Rows from block 9 of the encoder of a small segmentation model, named by matrix and row number. Rows with one number belong to one channel. Each number is 128 + 32 x the weight over its row's rms, rounded and kept within 0 to 255. All counts start at 0.
After each channel's rows are labels from the 100 images, of 14976, where the channel reaches its highest value: "top examples" is what is common among them. Only what is clearly more common there than usual is listed. The data: rendered rooms with furniture. In brackets: how many of the 100, against the usual share in percent.
# convs1: 3x3 conv (encoder.blocks.9.convs.1.weight, 144x144x3x3, each kernel summed), inputs 0-71
# convs2: expand pointwise conv (encoder.blocks.9.convs.2.weight, 576x144x1x1, transposed), outputs 0-63

convs1.62 [ 72 175 117 108 181 130  86 107 128  99 131 113 120  77 104 158  99  73 141  75 129 145 140 141 184 130 143 179 149  80  87 133 131 147 140  76  63 114 146 110 189 146 138 185 155 133 158 140 141 124 157 136  97 180 149 159 147 177 125 155 176 135 114 103 137 124  79  81 110 184 167 120]
convs2.62 [130 130 131  92 131 217 131  94 128 182 130 135 144 129  97 168 126 168 122 136 124 130 129 100 110 128 128 135 200 137 123 125 123 132 125 199 138  37 133 128 172 129 150 128  82 126 125  93 133 126 119 131 129 137 130 132 129 145 137 134 126 134 129 130]
top examples: count: zero (92 vs 19.7)

convs1.88 [ 45 141  93  50 128 128  95 116 104  91 125 134  98  55 124 128  93 106 151  57 124 128 124 115 139 111 151 139 101  94  79  85 117 111 112  47  73 136  89 120 154 135 134 155 112 128 119 103 108 123 133 121  89 143 147 135 132 150  95  94 162 121 107 117  99 112  58  62 129 136 156 108]
convs2.88 [129 119 134 125 134 115 114 132 132 129  78 113 124 133 138 106 144 118 108 116 109 116 125 160 176 130 121 128 145 120 117 112 129 153 129 220 101 121 128 108 117 122 110 111  91 134 124 139 116 119 122 111 125 127 106 118 113  85 111  85 121 133 119 122]
top examples: count: four (47 vs 18.4); barrel (36 vs 15.2); sofa (34 vs 15.2); largest object: barrel (29 vs 9.6)

convs1.51 [ 45 129  97 151 140  85  87  89  78 127 106  99  85  54  49 172 120 111 155  84  97  69 122  96 122 114 147 148  97 118  82 167 101 119 153  65  67 128 145 115 127 106 145 141 127 118 132 138 102 117 145 101  86 114  73 137 107 104 127 148 116 113  86  99 105 129  65  74  82 116 123 120]
convs2.51 [118 111 110 148 115  97 119 135 116 102 133 101  96 146 138 110 135 111 126 102 114 141 123 183 189 120 111 107 166 137 121  98 122 100 121 176 104  57 143 116 108 121 138 104 112 121 108 133 116 103 123  90 122 110 131 107 106  76 104 103 139 119 129 116]
top examples: count: four (41 vs 18.4)

convs1.131 [ 80 166 113  64 168 112  89 117 116 110 133 118 121  71 128 166  83  80 113  77 128 119 137 127 172 119 166 179 132  79  64 108 142 123 156  70  51 135 157 102 167 145 140 172 126 129 139 126 121 125 127 133  77 163 133 156 142 166 119 150 178 132 128 101 129 112  69  72 121 162 162 114]
convs2.131 [123 128 128 102 115 201 130  99 128 183 133 143 146 132 103 159 132 159 123 130 132 124 138  94 124 129 120 129 184 138 129 124 119 119 117 202 130  64 124 118 160 133 151 126  84 121 130 101 123 119 126 121 124 128 136 130 131 142 119 137 132 117 127 121]
top examples: count: zero (89 vs 19.7)

convs1.23 [ 51 120 129 174 152 145  91  74 146 118 152 142 129  67 125 139 125 196 161  78 137  75 139 127 146 122  79 143 162 124  80 138 155 173 151 100  82 144 101 116 142 112 101 144 116  86 183 108 103 130 179 142 161 175 112 100 146 149 152 118  99 117 132 116 138 148 116 100  80 169 155 127]
convs2.23 [125 132 150 145 126 140 129 140 137 155 160 119 100 135 141 115 140 114 141 103 155 127 146 150 203 108 123 162 161 130 136 127 162 126 130 170 133  82  96 159 110 126 126 143  99 120 107 140 134 107 150 116 151 135  38 131 126 108 120 109 124 123 152 126]
top examples: count: zero (53 vs 19.7)

convs1.69 [ 50 126  77  76 124 179  46 108 139 136  76  94 114  56 130 165  99 147 119 101 129 154 108  56 145 133 162 160 118 119 109  31  86  97 116  84 101 151 161  89 135  99 132 164 118 135 134 135  99 133  96 101  93 159 120 131 144 129 135  96 121 130  92 112  72 114  98 105 115 156 144 136]
convs2.69 [126 127 137 133 135 142 131 136 123 141 120 126 118 132 130 123 143 125 137 115 129 123 127 126 178 126 125 105 181 124 162 121 139 131 127 157 120 144 124 127 123 120 117 116 109 127 124 126 125 118 130 124 144 130 111 108 132  69 123 110 110 127 120 131]
top examples: count: four (41 vs 18.4); barrel (34 vs 15.2); largest object: barrel (29 vs 9.6)

convs1.127 [ 56 142  98  76 132  66  88 146 135  92 125 137 110  51 168 146  79 129 160  56 128 117  96  98 138 121 179 161 147 102  98 134  85 151 136  54  49 153 152 155 163 132 100 143 133 123 150 131 116 150 158 102 106 146 137 133 140 155 132 163 148 149 114 125 110 161  67  76 119 159 142 109]
convs2.127 [136 115 116 131 119 102 111 135 130 121  95 122  98 124 136 110 154 114 128 122  97 139 129 100 172 135 126 131 144 113 115 109 138 107 139 218 106 149 167 104 102 115 118 126 121 135 132 125 121 116 101 134 133 145 116 102 109  54 102  97 132 114 119 138]
top examples: count: four (42 vs 18.4)

convs1.132 [ 97 135 129 132 151 123 100  97 106  66 117  99 113  61 115 148 148 174 149 106 138 162  75 168 128 142 136 126 103 105 128 166  86 120 132  58  73  78 172 114 126 116  60 127 103 112 144 107 126 110 100 132  97 120  82 103 101 133 125 114 115 125  88 128 101 180  84  88  98 156 114 148]
convs2.132 [138 134 149 186 103 111 108 174 114 150 134 107 113 122 179 110 134  99  63 123 150 118 138  66  58 154 128  65  89 104 131 126 155  72 153  77 113 235 159 143 106 102 151  99 171 150 103 174 149 155  76 105 131 130 109 116 136 164 116 165 110 176  99 146]
top examples: count: four (39 vs 18.4)

convs1.12 [ 54 128 126  92 116 122  81 111 141 111 102  89 127  59 159 121  83  96 133  88 150 131 105 118 141 121 102 108  88 115  73 126 104 126 103  63  85  85  98 125 125 121 106 126 104 103 143 141 104  98 121 136  74 132 129 119 144 137 104 102 132 109 104 125 102 102  68  78 136 126 140 103]
convs2.12 [130 123 149 113 179 132 146 104 120 106 144 179 138 147 114 157 118 164 132 131 125 142 156 215 146 128 126 120 139 130 197 143 136 153 124 154 134 110 141 128 169 130 145 140 121 139 134 103 135 162 136  96 148 146 179 128 137 167 150 144 134 185 111 131]
top examples: count: four (54 vs 18.4); ladder (44 vs 15.3)

convs1.123 [ 80 128  89  24 126 163  94  99  76 118 108  91 146  65 137 151  68  91 118  71 140 164 108  81 143 143 167 147  93 112  88 111  65 109 109  44  76 147 142 127 140 138 126 154  95 120 124 120 101 119 145 134  76 142 148 137 149 152 117 110 148 123  95 126  94 115  69  74 130 151 145 145]
convs2.123 [126 112  92 138 136 109 121 144 129 119  89 132  94 126 136  96 113  97 117 115  91 145 125 151 184 136 122 109 158 119 104 100 121 153 129 220  91 115 154  78  99 104 103 107  97 135 135 140 119 127 109 112 126 119 140 106 115  44 102 110 107 104 114 127]
top examples: count: four (47 vs 18.4); sofa (36 vs 15.2)

convs1.68 [ 68 137  84  99 149 124  85 108  89 112 136 132 100  51 142 167 100 137 117  69 116 138 122 123 147 136 143 148 103 100  83 135 125 124 138  61  58 137 123 122 159 139 149 151 103 108 177 113 120 134 142 120  67 161 171 148 118 158 106 138 142 115 113 114 104 110  72  60  99 157 173 145]
convs2.68 [127 124 116 123 127  90 116 124 127 151 110 107 113 119 122 107 119 117 116 122 107 126 123 117 194 131 127 122 143 118 122 116 114 117 134 252  98 124 135  90 113 110 126 111 103 130 137 128 109 103 111 112 132 126 128  98 114  72 107  98 118 118 107 121]
top examples: count: four (49 vs 18.4)

convs1.44 [ 26 110 105 173 124 116  82  96 161  83 133 109 108  83 134 153 152 144 180 122 105  91  91 113 116  83 126 149  88 112  78 172  84 145 150  93  75 147 127  88 124  85 117 137  28 128 162 120  57  70 141 111 106 126 107 123 101 122 149 107 106  95 154 114 116 128 102  97  99 115 111 103]
convs2.44 [117 116 123 126 129  40 102 141 111 191 138  79 118 125 152 101 154  98  99 111  94 141 127  81 193 126 125 125 121 104 120 118 130 127 128  73  98 213 113  96  95 116 102  84 131 133 106 158 124 107  83 101 129 162 149 114 106 116 129 148 130 241 103 121]
top examples: count: four (38 vs 18.4)

convs1.25 [ 67 105  84  89  97  89  85 130 148 100 124 118 126  51 142 138 144 124  79  83 142 138  94  88 119 152 163 132 146 107  94  66 118 128 107  51  57 121 140 133  94  87  97  99 140 139 118 104 159 150 146 136  67  96 126 126 150 125  99 120 107 134 141 113  87  96  78  78 112 112 112 156]
convs2.25 [139 124 114 118 150 150 118 138 131 101 124 120  88 135 140 110 112 121 105 132 109 140 116 176 131 140 126 134 154 114 115 112 127 148 138 203 116 120 143 115 124 113 137  89  60 136 130 127 130 126  94 123 148 144 132 113 117  58 127 110 130 123 111 147]
top examples: count: four (39 vs 18.4)

convs1.86 [ 55 137 109  93 128 110  83 143 143 105 135 118 107  49 156 139  63 135 162  63 160 119 110 122 118 148 120 127 138  83  98 137  84 135  92  44  60 128 139 144 134 129 107 129 137 145 123 123 133 146 145  98 132 132 140 122 147 145 120 127 128 130  92 128 130 146  49  66 141 129 128 126]
convs2.86 [132 129 120 109 123 143 112 127 131 110  98 148 135 132 126 122 106 127 133 131 116 103 145 117 163 148 143 124 160 129 122 117 127 146 143 185 111 147 141 134 123 116 119 116  71 138 125 112 119 133 107 135 139 143 160 119 131  66 117  91 125  96 131 137]
top examples: count: four (42 vs 18.4)

convs1.89 [ 64 126  99  52 117 111  89 123 114 151 144 112 143  53 127 135  83 124 135  56 140 161 127  64 140 139 146 145 114  59 103  83 110 143 123  49  67 110 161 121 129 122 107 133 129 138 111 114 133 136 152 142  95 132 153 132 150 129 122 124 126 122  95 112 106 127  54  51 127 143 143 125]
convs2.89 [121 117 127 114 136 107 128 121 139 113  89 132 110 139 121 120 139 122 112 125  96 123 119 141 156 136 132 140 160 120 109 113 120 123 135 235 107 120 162 106 113 113 133 115  86 134 139 119 111 127 115 130 134 128 125 117 118  61 111  86 118 104 128 123]
top examples: count: four (51 vs 18.4)

convs1.22 [ 68 111  77  88 104 117  98 117 106 112 125 119 116  65 113 112  81 126 157  58 143 136 130  97 111 147 121 114 117  95  73 103 104 129 108  45  57 140  74 123 106 116 110 101 138 132 142 128 145 140 144 125  93 120 191 122 150 128 122 135 121 122 110 120 112 109  58  58 125 126 116 118]
convs2.22 [148 122 122 117 153 115 125 140 130 102 100 122 113 141 128 124 125 133 108 134 122 128 117 149 171 143 132 120 169 133 121 100 131 180 138 162 122 111 127 113 120 115 119 114  72 145 134 116 126 132  94 110 136 138 138 114 130  51 129  99 114 124 107 145]
top examples: count: four (38 vs 18.4)

convs1.58 [ 84 132 103  86 130 136  88  96 123 105 111 111 144  59 165 180 132 129 133  78 173 117 124 136 128 185 121 146 171  84  54 100  87 161 152  68  54  90 148 115 145 138 127 138 108 125 160 112 122 127 153 174  82 124 133 143 192 154 116 166 130 132 149 124 129 123  58  74  94 147 132 115]
convs2.58 [ 99 115 109 132 108  77 106 129 119 118 117 126 118 134 131  93 128  96 131  86 112 119 128 109 187 102 104 126  91 125 100  97 127 102 122 177 103 127 103 109  94 109 120 115 128 109 116 134 104 123 117 116 124 102 112 115 103  65  99  94 121  91 114 105]
top examples: count: zero (42 vs 19.7)